Weights of a small contrastive audio-text model: encoder activation silu, text encoder norm layernorm.
Rows from block 3 of the text encoder of a small contrastive audio-text model, named by matrix and row number. Rows with one number belong to one neuron. Each number is 128 + 24 x the weight over its row's rms, rounded and kept within 0 to 255. All counts start at 0. Numbers have three digits each.
After each neuron's rows are labels from the 100 texts, of 14848, where the neuron reaches its highest value: "tokens" is the input token at the peak. Only what is clearly more common there than usual is listed. The data: single English nouns, adjectives and verbs, spoken by a formant synthesiser in many voices.
# fc1: MLP up (text_encoder.blocks.3.mlp.fc1.weight, 576x192), inputs 0-95
# fc2: MLP down (text_encoder.blocks.3.mlp.fc2.weight, 192x576, transposed), outputs 0-95

fc1.409:123132097126141136144100113164088148096156124098132136128135111101165125151126097141139131090144087151125107131101136115143119126114124108120136142161141147158109150120073148155142113155119116106162119142148147123124137207131090093114099089180087161153118112098134098158123128109169119152
fc2.409:129134143155104140155123168088122125162101116132157129126117109125112143184075107129071101144163123132123137144114155153155129082109186124113123133108100075127156113094132105155138100132194136117133133108147131090104137140139158116133155126107138103176131100111149139136107130106121109107
tokens: "hid"

fc1.546:111112114089114099141114080103103112125153126135149119112148123118133081102142123182105127158157117195170135188135126081101159146139109060119130119145143150118147126137120211143127150123132121102139122122136135138150087140125118117150108140154104152137132127131132110154191095124129122208
fc2.546:115121147158159109141093120099146082119132113104119120150126105146112129182112120109097143137165136116123135116138146129140129136133106156167108150125153094164092159141145120168102134135107075134133118103102151120093173140149104111128135126090118104103130139161064121137125101138169144136
tokens: "big"

fc1.568:114122089136193125152112137091124126083151155075139145127110103133176123149121113137145166123139111135134103124125174140137125152126120127165120111129152151185129195153141136152119143124116080120164130126142161136111138145121096121069102113153143115124109131153082137118125095127168131131
fc2.568:149154156129123134090122118108155119128149176171103152128096119110105094094123152122155144117102144102128126102122100128144128117158117117100140099143092136094136110132137130105181096152114135170120155115106082144095150106115149163135124108077117091109130164090120128079123128138130140117
tokens: "dropped"; "ran"; "king"

fc1.536:125155110125133125133079077128130141070155140115110152130118123143186110114128135128168190133132143165170126087137109110138112140191119101161100129153141110148128167175155191099124142119128141143145127114133136162145126138140134123072100118099109107125111137159105117096154083143178135181
fc2.536:098170129155145147108086142078139090114152153102107132145049131124120122130105135134131183129126145128135129082176137113141090142135136113141119117129118085133125153147143128107115149109133091173122137125114139151093163111157138144128138108090118110139146153130093104096122114140132161128
tokens: "king"

fc1.51:123099088084170114175128115101136115084138119137129090130126140153147113117160134120179167132149121153184113152102122107101145128133119099163111122123155164138118139149116172113102140133133102154135145125133115185141098128160100111076108106155121109128141125167121148072176116106122165166
fc2.51:098134119161119193079128175102165127141086111086140149136113120131138161130112120127121118117131155091132161130147170149128093120099145152137186122120129121111108155119134113157092147077129135134114131141115148106122142115102136119126108131113131093153164064131109160130092152085105136088
tokens: "wheel"

fc1.572:091135119107182121138104137132138104092132151098120096147104130132121135128159142148166153146129166143147155088134151127102110150146125108138122134137174124151108177157150139129105175125104067151130133131114143147100137075106078103133103133116135122091127140152088116107127087151140124158
fc2.572:157133105146061161148102127129145152134127127156103138123133130107131159088120090117127131126091116097098073155162059172163121111114168158132118097110101147106117131112129111145127066101153212163145141129129144129144106163132165155120106128170088106136130126070132131107116160144137133119
tokens: "wants"

fc1.179:128147156132109107133055063124128120114134155123133098139150081097110077147104120129115131134124100176121157080169108066149125149136070099118126163160153124107124130155109173147138130152127138105110117125114122116113135118109132115141142126129134156111061177099114106153123126176157099163
fc2.179:123076115144118091140163144133157102154120142186154125109135117145169133138125115093145154141102167127125070142101151124146155127139130134177142108106134124163129138138103140123144084107130149165162085105159122123165114135167141141108180097117104094147139111140086117108152160115144145137
tokens: "hid"

fc1.515:155135141159132120116082108125094148137106104139113152166146145095120113178080114171093126115150093152132114178150148129152113132149127116101117147170130079122138146120157152140120122172158150131139128107160124109116127137146183120151102132094135160123118113104138118159143159145162091139
fc2.515:082116124160102170103156188131143139137109164126160140090094115132153160116111147133116100140122167127123161132094164157127127131155161153124156092143099119125139111110117092125108136090165148110151116127177137104154118113119141139120121148127134114190127100125159163105118136089088163122
tokens: "hill"

fc1.556:086139140116151149119107127112153113121132130087113115120076134141127117102152150156143088134150144136179158112131142112091076135127112111158161167128146144125102154125132133131098171093114087133117142140100149179097153122089084100146081143152165122120127124169110130116121088120114171131
fc2.556:177124112131093110149128123144122161145103117160137142138183119135119143107137080122102140119103110130095095157141109154112161103142170140118162102095120105100132123107139129140136090120150200148103141118142131115172118114140167152108143135129151143141110138094166125111114168138131094131
tokens: "wants"

fc1.318:099162139105119142099116124120117125117136177106131114118103108110144114067158148147155103175088160132127121106147137103108108133125098131122126128142145149136136170143118142108131168096116119119134089147113150114113146112094115151128120141147167144109077182133105121132130090158109169143
fc2.318:174104141075131100133204127161107118185117127179165101107169164115135110122148142114161116132128098131130088126126140113134144149116103133078128141089126130123157082127112136113167141154125144095102102154148119130169113142084152154099164112156142169140098134122155116159165137132114091120
tokens: "pushed"

fc1.138:110099084132134123115128115147115137107116089113139131152154124115178111133140129148177121110153145149161124160118187105091142141141123094197148142152175182124124180144130155125095124126113130121180113131129133142139129123108080121118084147166144120127113121175126152103169124123140122168
fc2.138:119091120173124115111090101128140148150068072131113132135147088120093111120165101131033110168119149117109135142101150134096128115146132118110159103144136116098108121143150127148108095115126108119113177134116149133136137131154145098162108170096150106148130166139134141123119154126117133125
tokens: "wheel"

fc1.334:155140126102175135166095135091141082092176107143114146114123151134134117141086122137127162122152111117131138097142111135165095122129130125174097135139129097161129128155155125148112133131137105160132144106138106180129128161166121121092129150096133128133107122128076130086116134138139126128
fc2.334:161152150108107139144131131122165112146155149162124117138130167139143118156067114080162136091126078078125093120150091142182101114094139115139120151112087134132126097129119120130172103146131141140098122142107116122096147140113149170104146086128065094130137109099131131133140132104099122094
tokens: "coin"

fc1.147:116131096138128114119118099152117152122146144084117123136106125138187103109151101170176141103142122163170141129130125108098135141171106108191142123141140141142138160144127160119110133110119130146165110125110137155132123129126081132097114118148156134112109122156095100085147087115145109157
fc2.147:087111107149069146092099105128112174114111138130117127159088117092143132065172134161140133157087166153121125148125080119093155130167150102142134099143130167107120151110106153107105070098101163163136127119104118121139097132149135133164106143133122132089142141099157119109134150137151165146
tokens: "dropped"

fc1.358:101117086131176129094108093113149129096120120131107130141113119143134098124134173146140150146125141142170170111137185107113116164183137092143138121192144128112116157167162177095106173131139081121111144166134121186147099085123122094097093156095192115114114153170111155101159102120111153149
fc2.358:094102123172119096104127138064151125155105121120146133151102075119084131132147149146058102198151171120122160152109129146097142099127170132122149125089138088133128118103130120131109116128110095137134133122102104118094144093145123104171126131069134090130177116154127133124116112111117134098
tokens: "teacher"

fc1.525:148153137128136119089128095161118124115118129151094128145132177143110106104140186135163153094110131138184168080150111106082074155161110126101121150182135142098148131167165128075126157141093144117095157153107092173117125116097137125116120136095152130109130146150123130109144136140122142134
fc2.525:164134124135139128110152116126147158150140172147138160157113122132105111136122123083139171098100117106137110117128128128135147110132124124102174118073097101133132091130112125123182126175133130175118129100120092136124154075105156159117155091089124100156119141100135152111097165128085111098
tokens: "<end>"

fc1.255:094116104104132120128117086135120138124130117101123123097121141140167075117155124175114127130155111186184146156108139070095137156151083084154150134145134137131144118136099214132119149145148132121126110119129131156166106152136124124116099113167100137129124125149118110114194112111133123216
fc2.255:145110144161164080162128134116139105147114117148133098146149101165109134217102120094091128127139129115132127134123172138136152134125132160162121153109158071167107117151137114155132098149139092125136109111120128111110175137137106101121177119093130101120127135169080127130120123120141129123
tokens: "big"

fc1.559:139111152111128149142110114147074143112158140124104157128130165093141103098144129156141120101124102157147128147123115105126094133099056123134105118136118173148136155142112151162137118175129169101163125151120129130113178179094107143130089117177168160120108158111110127141131096127112097149
fc2.559:106109123133138130128158111114112165159118184109178131146117095152161125146137128136115113151145161138156162159088184116099171116151140094118152129108146134123125121123092146128131122129137101096161097098141095096150108073105093097134148105128149116135121107155141154153156130101082119139
tokens: "hid"

fc1.131:109153112156134144087103064145118131109100112106146127129100133090131095148128107164107111113157140195151160108133136080149107130162102098099130101147143150104130146143169183135141108105133134093114166156124135112115141141092150097158125118135133138140113131136136118147140137109139144185
fc2.131:141082087167088120110151124169127192104108111131128141159148119126158155119144104106146176087120128122117089176129139126102127122128142141156176111110115132133119154135122119150117082135117167154165092122131146129146119154104143159111125137138147123127123133087109112123134131114131111133
tokens: "chair"

fc1.95:131152101117120133062153106143131130112151179144110149118088138069152115075124152148179167118086139130138095136123171125153118143170114103098156097192113140129155137127091171089162108171116095170133119148144114126173129138093128167110100115135146124123088165112140127105130136141125128129
fc2.95:139137150130097105177122153123138075122135093157156081116136126143100119159126136126101124154155100121115147140119055134136167123095188123136104142080110114129132124127153140144154111126181173139092157105137135109104126145177146116129143133120070135134186106114125156126125098109155135137
tokens: "friend"

fc1.45:123127108077203123160118115108157090087167089133126117123119171166124128150137146105155161116145115129170136108129145111075088166140140101187119165135145118141114126154140152109090166108128072141110142141151100174146110135145115115087111115119113121109147115175100127088167140107128160141
fc2.45:121128123144127186095132164101160149154107119089142163140130114140134153144092110113141121117136119089130148125128182145122104095087124135113178165121130117106115113124110110165134172121133111113122123147117131102111154100085129124120105128122131102156141080126129179149090141084078126089
tokens: "coin"; "quiet"

fc1.379:107134142072129100139096084123131091087178113127140100093146135112132064102147116137118114170122115174137117132136102080130145170125076087127091135159150167152151129149102184128122133125135108088123104135122141121129114150128097129114126127150092153134122153129121125147187091132142150186
fc2.379:092094099135131105146129144100168118088144101100113123123109116154133120124136139135117148168157125120130130136102119131101152150148149133192134125137122105167128144136167138146106146114113091158140117100144161174127121127179121148112092134114123099084158129163099153080146082107171158132
tokens: "big"

fc1.480:110104093079201116141126140090113103114144117109159158086108094136139122153132140148120153148114132127116134146118213136120111156125103129142100128144154122190119125154112128149101167136151071140166091142177135180166112144142100103105104154147157109137098116149088128128125147118110137130
fc2.480:126144143118104130108133099158161116141166191151120132142110136130127084098114187105171144097121132118156141104130077128159128127134102097102146113140091155104129087148111132103196116143116139129118118152106083121119128098099135169151138113080084097101143156102142113110159129136094159142
tokens: "coin"

fc1.490:112090117126089127104121080122074151152125137121099115155128147105125091108161124131108115103139119180123128168115143053095109112140067095125136116131150174113140124134127150114115088132095138092133136145107151139109139143108106138147136150163140170126143151104144109134153119111105141174
fc2.490:125157189151110140121153116111106134137116135151147111176111124124104112157118148144124087143142154132155177159123123115128133109140157110117110161128121120103128125099127137128138082161156166107117137103088095081101157121129162112154143116090150135105123111137171133156130116117129125112
tokens: "hid"

fc1.390:133152121144123070125091086125132122123155141156156105115112101136174103132132137129143144139097116144152124138143129119142162154166112104159112111120136097139144145177104144120138103123136139158167083101146088121137133141121127125085148149133138127122097160137080121108152072177145116161
fc2.390:120130148092138118103165157156096114142147143132109128123132168119095140113136168148139120134128130146118122100160124121129093103114102151083123132125139148115139111080128123065131151135071104100095147182115124130118117113101117120161150116139132171134113142127151076180092139149100135107
tokens: "king"

fc1.274:152153115115123099105060105093113099114156144146116131139124149107126126107116161143151143153092120144115109148185137106128118175118111122129114106144128112132160153164115138138091098145129103151142110126148103136159133130128146122134128169113169149128110174111082089140124149200127114137
fc2.274:126079109111089110156173116191099129129123058120123135101162146142130145108154105155105161133127094145094102134112115135094169138164129145150141129136131141126118127115151128102105133109111146116093147136146177159177064145178134134113120136143095136115141128146154120123164161112139130151
tokens: "table"

fc1.278:093164112164138149092086073153111125121099129114152123148092126078132101146127114173110119115165147220155165116119119067134124149148095094103151105149140136101142141129155180119149130092144124069114167159131133126105128144082149107135120121134133141152109130152146114160152120116127148182
fc2.278:156106092170085118113129125162130180100116099145118135177145131136161157134135116100143177079126123124128092173134137130109137127123145139165177125120110128126111159131126120140122085141125179163154101114134140132147120153109169162106124136133140113131124120091112127108125148113141118126
tokens: "chair"

fc1.526:137090096152113125152095089100117159117132093143095152116131165119148127161107128157111128133123088147109098180129136118144101149089127120122138102121101143131169133127120137145098086152141138144174142139163119116145127197127139122147106168173148138154122153106125106145124144134113124142
fc2.526:102095102131132132104157147161146141163090114119128169088128111134112126086153127121080150122106145111104131103090157147144126157154118143084166067123104121116142092160133108107129136113135111134120134154164174155163116123135136143149121124103114119168156154108130135116138134144103118125
tokens: "hill"

fc1.185:102129086067141153157126118111120108100149122115154103100089132107168111095143115151198140134153125162160124146117128121098138119183134102205128124143152169155114126123106154107128116075124115150145122098135106147134118105133129134086123114171092134113149114141140148080177135110142150153
fc2.185:115118118186111144126113165123131163126085072090114142164141100128119180134137090130102117116131119109109144142107152166108122091093157154145156140139139122128094129106136106169104126099116133130121123107112174117122154106149140099134092117115144120127189031122151158122094141084143123107
tokens: "<end>"

fc1.104:133119136131144126154133115158083142108113151087142125164159108126122087112143129141154121125127158173162136119112180073100145115134114098104122141140177163137127139117152181146179144156091128108114131141097136121103144083108093090136125109136161147053126116163145156125163124115153127159
fc2.104:141126157080141127131165125129127143140165129121126151119161100127102137114163130125153099154117107116114143116115101131097144120088108125117124148147151140121113096122119131138148176149075099072119117157107103160121123091102090120135113127155113118100106133155131146141129094112103112089
tokens: "pushed"

fc1.339:108150137136138130084136114115116150128125158112162124134104101106143083109152147142157115157090159143149148118134135101109147131156108095120129109139154147104134178148117155130156124127119095115162102129110128106110170120095106135114140124150162121117097184129104134114159087125123139142
fc2.339:153101132079144117147149158153121128136143101149096149096186156148094162105143155145135128147147086112087115102126117138110125123097110158091113143129134137120129079102159106101133172146095121093092161166134131160143096111140121136130104135145121159109125107155145120144102144140108112101
tokens: "pushed"

fc1.523:145169128120137128105138110121121145130198149140158108150134161107164119123135122124166148127115136145175118136181136118118148151185112116181107128153118133109148129127100156092132135115123121139138117120136088091142112111105133145099166123129121126096139127113135086104191161129125128143
fc2.523:119115122106149157116157138107099137171153154101147175116115131100164101138076097148115144120134120141129127131111179119153125117116103126102147111130094112142183106111076137109162141149141116133164106130156113131153140121122138151118148085139139170167089127104144114137133142111120095145
tokens: "<end>"

fc1.211:114119086128118117099128114073123146113162177137148128104086105134183104095126136139135145183091150144127148152130174116125153140164143087165130090164121114137154154147091145114138104127139105156172084121135106125144114095125133132077140147142159124126116146142118140091138064128103139131
fc2.211:149156150097107147132145163130113137147134160154116125139125137119105132122126144140169131098126103114125137143104084124122120082084125140089121154109096133100144075085083116125186123154147156147111126132111066151099161116087162166133114100150124116115129118094152128121113136113114110106
tokens: "<end>"

fc1.219:124153153148150133158125113178099117087177146106116135117121122141144117127146115125139114102119142135136153116139125115123130136122083126113116141126168159165123193155131131142132149158113157083158145115117141134131139187150073078125101131135108131113105137161044119146120101135172129127
fc2.219:093147094134095186090105119114125185123122145087126155112098133103157125081130121168152096121113133126134165158106116120106110122120137085120148112165103171091131134101093165128115116103147148125151127131142124110128093126109131124129081156162147126134139106103154151126151142126107140138
tokens: "dropped"

fc1.571:108110115115132119127137082178122132137138116115117153110106156137147088121127135170122124115153097186163124146109149065106136141122066078154156136140112137146145129121085198121134151153122138101138113122146146172173131153115126112120087109184132133156129120156108101134159101115126134210
fc2.571:161113148166166084162134131127136104144123102154141108150141120167106133219087130106080145123157115120125122136122170137146139121134140152139125153092135069150123116149160108147134104164146106120121141107127125109117167129148126108113164123088140108141140116152101113131120139112132103129
tokens: "painted"

fc1.423:119094084145095139071139108095110166117145108132118142129092134097172121082152154166127138150089135188150142172132130123108122128171130101133137086158117123108152133119105156085100106113114136148154117142150097136175102131123135139117095176161170170119120129130140116110161156123118147165
fc2.423:112101160106116115161159136111148068143137097132112086121127169111109102136110112116118103138178113109129104133116106139183137136096146136133124137126093148161134106094139112137134127117108088113119130125094164103082127155154125151175144107104055112108196132119117129147155104114151152117
tokens: "friend"

fc1.478:132144097117164117129083086124133125096140113122117140114108126148156107088142154134151189132129122163157119115120147106118111146198099102155122128180135102152120140180142180104109143120122100161156106121145124188167113138136118129105093136120113118106128150132103128096146121145179136163
fc2.478:125171150151160132134089131096136081123165145106118133126097119140125129164086105117104166129135128129116123068168136125175115137109123149131099130128140061167115153146140132147124139139111087140122149122121134133106161117172124114126147110075102110134131146144084124125101092152159132125
tokens: "king"

fc1.496:134101108081183088156128111102136087087164087140129070119135175145149119140143160128154180124140107146181110141114150111104140143127145108148121143112154134151122143146125146109113157145115111140125143153138127193137106155158126121070144110134116117124154116164115128084168123111130153149
fc2.496:106128126135125185089145182114172132141109128088151145135108117120133157121114119120146101110146139089152150144131165135130085125108145129136177126117137118097111134122114108133117178097113118129123132145115121119113137122084133143135097121125126090142164060127132158131112148065083142091
tokens: "coin"

fc1.563:122118118135109111112114098158136155150140137136090145129144137149152099069122151169147143123084140175165144110131127095119121171149119097114132103142118103132172112185128184102130150136128146142145116139143115181172145115123127142112093143103175122109110155140118107098155086165125088178
fc2.563:108154141143143098115107123067099104120141146111141114129075101119106109146164135173105120193146156153138213124120119118105144131133111119116090132137162111148157145122121146137128130134133107136147140114116081134105131108136102080152141137109131148110121135155097133112125079133137131146
tokens: "teacher"

fc1.103:128171134130111130095126111147105142075160152101127106141110113115141117095150129129179127144081125160126119083153121111101118110154109114150098145154179146102112155141115147068143140114085132102113131169096114125121141119110083123078136122136122171098101147110148107125147093143167160145
fc2.103:110108152082141127143145126187137100174152153159115146097148135139110113095145160097157136122080141110106098089114098133131136148132090142106129132141119161155102056144105122119153135127089126122108101156119130152155111100144107153143152109124091122112111154131139116129128146165116130122
tokens: "pushed"

fc1.327:126125129097118106135121067142113115116132129154162102105172093116135084125151148121133128139119121172137150133142125068136150174161071090126114125144150141126123136150111179121143127123121122089109125141150128106172116146100126111125144114155119135123097149118114117131224134137124131201
fc2.327:139091126134106105186134116157161099098144105159130078118154133166153131142120151074137141127131111120142094153111102124123155133132156126188140157121135111176095129140141133141133099109131141149117109118148134135143112150165113146102151121134112100099122137153119132095149119106153150143
tokens: "big"

fc1.330:124104123156109116087121068173147147126119126135107149128132118123107119077143172127120137142103150149138126131140151101122117171135114102110139092142122124127137173180147170125122133152111106098118122154148173151160135115108131134144103160137181131096119181132122142129155112174131121161
fc2.330:102172126150121154103068126096147109111159118099113137130094085105109135110127124160094123190137138129111180105149105149132121121118148122117108127178144099121099140128116116143117148125117079103120162129115100127118114102175100073138099125086101113116173121160107122126125098147166119120
tokens: "teacher"

fc1.375:112128125102161122097074081102139109088138123119113115122111133165126100096134146144112160146142146144178167116131158107099129152162138083144131123149128097116123151172152175117110206157136088115107137134135150193120116107127125128084088136096167115115139152174119149103150053131115126138
fc2.375:113116131164119120127115142066129127138130080080125135153105088115100133165123107151070104158167128111116159156113130138119162106079184119123135142107129096138127135113146119165114136154123103119134137089122140116094156118151115095157106125094108107114219093143132151141106085101149119109
tokens: "needs"

fc1.407:112117095125107106142120069119112129116137123135138106129145124104146074106151127183125123157156120205162121153122132067114153139138106077130141110135116129129162133120137210104133119108124125094132119136134152119147104132115140139147102119146120159130135120138141120138202134125138129221
fc2.407:129119150148153103167107128140149096110136106125106102165142126166117124172114126081117163107150124116117098112156136128127125136141110148184130163120144095177094145157153118144123108134097095133098112123101171147116159150150092141114139117105128103104123150150073095128116108130148138131
tokens: "big"

fc1.558:152161117116206116109105127128145080090182150151125124119091150168122125116125137116182160138090181128151145098182114108145113179204138124135109121166137110111125133134149139087126153140142109162102134105131091145150113096123122134099150138103120130104132118145117138110149141180122142140
fc2.558:136109136144137152125107133125125150163093096099142146157162105124116146165102103112095124112156108100098150152128172142138110091066159144096152149088130103122117113127120109182120140152146125099128119129128183116126168111102131103138125103134138137170144113127119153171075133132087074110
tokens: "<end>"

fc1.221:143133112135108132100078128147085138077140090123078149125124158081133131085139125170117142125110110150109117117147123121134070136126103126117134079148121155136152144145154135106123133129121168122107142165118136151132136181152122125128063143130125183145106139107137075117130134167161118152
fc2.221:105095149145137120155167123095131114160136145134167092152098108129136102172089098133121092136170140137163105172084176119138168106141166106148145134093111098154127121102098138147147131144131090118159099084118132102098142126121112129109155104124110085128119125150135157118131103065122130135
tokens: "hill"

fc1.8:145144130107136136091100073152142093095186128153088130135119159138120113092126147122174178125095119149156116097157120122145094163154119074112125111171119139127127154168144183086120152167121105132108141175125094162118132129111129138105127146101126120125119174124123110118162121151129130136
fc2.8:145128125164094095153134132113138128124134086136141085159117107127109110146121120125100129144152092109127150151105077130117181110110188117163113142074101089135131139115149136147142090144147148139087133086107139116098140126171139131117122103118099108096177115130140134098132107096186137115
tokens: "table"

fc1.213:141097126152154115157139118078091149120120125099155120153131104111141092170094099159110126164170103142125136170105161120108179121127142110135114126089137066150172151126166151148154128162173109143155105103156166121119168096145137114083148109149188147120098133151126153115126070114149096134
fc2.213:143133125088136133128135127160148146125160158138121136092162106140126125082141132098162133121094116094095123106105096151119147114120098144088157098131115158123101085140113120135171129117108133123122129133130093138132113075112111143123137114129082095106113164096132169104115152140104124104
tokens: "needs"

fc1.463:099123098125159143080131128154099149071114111071112139144091126123148124091149107160171133116143139136141161124124167119094110131135138111143160128143195168127121197117138133138062158108107113104151154123128178142123099113113085099116106137157150152120136109134128132125133105117147128154
fc2.463:140135161136116114159144101131151101129132112188136097111150146151121094168098132116111100118133128129154112132126094123145137135144193089146115139108111079107133110115126165110155108147180158126087157110143101113126119145149169154090145116104111113147135107135155138115144130106124144143
tokens: "wants"

fc1.487:131092094129116120150108085083106132102142093131126132140132162116157085142114139183106141137149118178138104174143161071131114150127113090155132120133123127156157157121136179127079125125133129155151120150135154128131135146129130130128100164147165153123106147133119146122166151102120161199
fc2.487:121087128107151105151121113111151092134125090105118095154134164146107116158106109108099143120176095119126091133151157121136110163129114141181136150084131101163126139158178122146102137126091064118105138135105200126105157165142099155123138125120124117126144149151080117144149104126136151135
tokens: "hill"

fc1.498:127104091098117088160122056102104135131130130141126116113135125122152086129142138178115110145156109203162130171127122078108141143128106065148139128153141123124149121118113200131095140121132121105141114137111129140154100128121136118134099127168112155123146130133138111142204125116136112230
fc2.498:117111152145169109150119124125144087130137116111119108169132129152101120177112118098101142124151125114125112110148158121135123144133109162162117153119142089177104141152156106147121131141099068120106130127102170122111179136150107128123157114087126102112123144157076104143120103134159138138
tokens: "big"

fc1.210:102153142133144142115078097138099125122099168088130145118091123103114080124107119167123161143142120167124145074138119065135103118161073102101122110162151122130135132143160162143146152121133120104106152174123157140098155100118134113141109121122151153134066161125133146127126119140132111144
fc2.210:141091112152094102109151130161137172158109123158145133165135143142157132111169125103169138115109151132145086183137148118090132142119150134157159115093122133126121138131098126127106116118112154161163097127125123111164125152099141152148142129154149119146137116109115097135138164115108141129
tokens: "pushed"

fc1.187:109091105096107104130128118128112125159127145151169093105148126131146114077157159132124119158124137165143133170125136109106146126147122112127132115121132143134149134119108139094124111086115111125126083141132152122163103109082150154136178124158147160150156120133141126132211092128089130142
fc2.187:181150139151146134152092111082154126108130094164090134134158112125093132174121108124099128142136069087113117171134111146134129114113142142132138135134114079124111109128171133176130108156141143147130176114108099144100149128157142100132110142110104092126148098116119146114111158106156099115
tokens: "<end>"

fc1.189:158167124149125140075079076148104148090159132142112139147111159075141118116109118136159164103098112141149113131151113110138093142133103106125108130147106152120142173140122168110115081147126146146145139148109100133117146165114135113142105155134133150125113160101112095130156121165179113148
fc2.189:150123111152105121130116115112130106104145096134109105174096172108127113145082126133138172101148092122135089166171123120152096132141159116172135127091065096138154147118144138102122088134125128186107140126104151129102141168158156162110129122122128129114152137095112085115142127119153153135
tokens: "hid"

fc1.372:150123090124136112143103101117103116098154100132114134136148161112154097122138142155132145128132104159137117155170151081135105174133091106132118114138128139134151152147153181132083112119131113122141149155123155136171120156123122108123112191148146161126098149140120144125184153139135156182
fc2.372:143113121133136098151136111117139095119133083132121094157124181135115118158098124122119151127167093120136096144178118117146109150151151134186128142090116102154131148131186132117102117121102097136092144141102186119105133182148127148108132131132118127121152136142099093141155117127145162133
tokens: "hill"

fc1.315:115113105099160110119056087133135110091137135133113138140111152163127113105124120124126173136155139135165125102139138129123112158175137085158121117164123111142119161193161179143114195155142095131121127113138164174140110124141125129090113146099156121130131144160122125116163059144126109149
fc2.315:124138128155138126132109156080123104140135082081132132137106084121099144149127111149075110168167114114111174145138112146134144107093164134109110143106132094160125128111131117180125148133120096104132135093112150110107159112157111090163109133099124118132203108151117151153112091119156114104
tokens: "painted"

fc1.352:110109129058129109114093097080138070125153109137119095113111157118102095047141145145100127169158127143143143140147113117111116149144128070120116137129117116133152109145159150117096181130136069113106139149115171152104114132132119143133116145119123147109151162152115112146171047137114138142
fc2.352:086128133165116146130123151094150126128126100076124135148106094127106130135110100143111104137168135106128177140099103144118152099098192126152119154115112121145112135112134133169122140127131118117122141083106148118081147131165119118130089110106102096102201095141133156124112090086153143112
tokens: "table"

fc1.522:147138128105118086150143132117100143087185105110104119156131163139136127122151143154173146148146098127133123147149135153110144139112138144190105167119160114154137167114137123108100164138092120129143124124093120143114144126122078158097102139128144146090132112152092082110131077133153104131
fc2.522:105114125138095138124135199119138154144115126111129129139125122105144243104143123121129121129119140095099120149127105171117132114114156222132124127131110156131096125104111031140125097093119150135132100145106138116131125131115130127149114139150113126110184092119128132136120148103124138088
tokens: "<end>"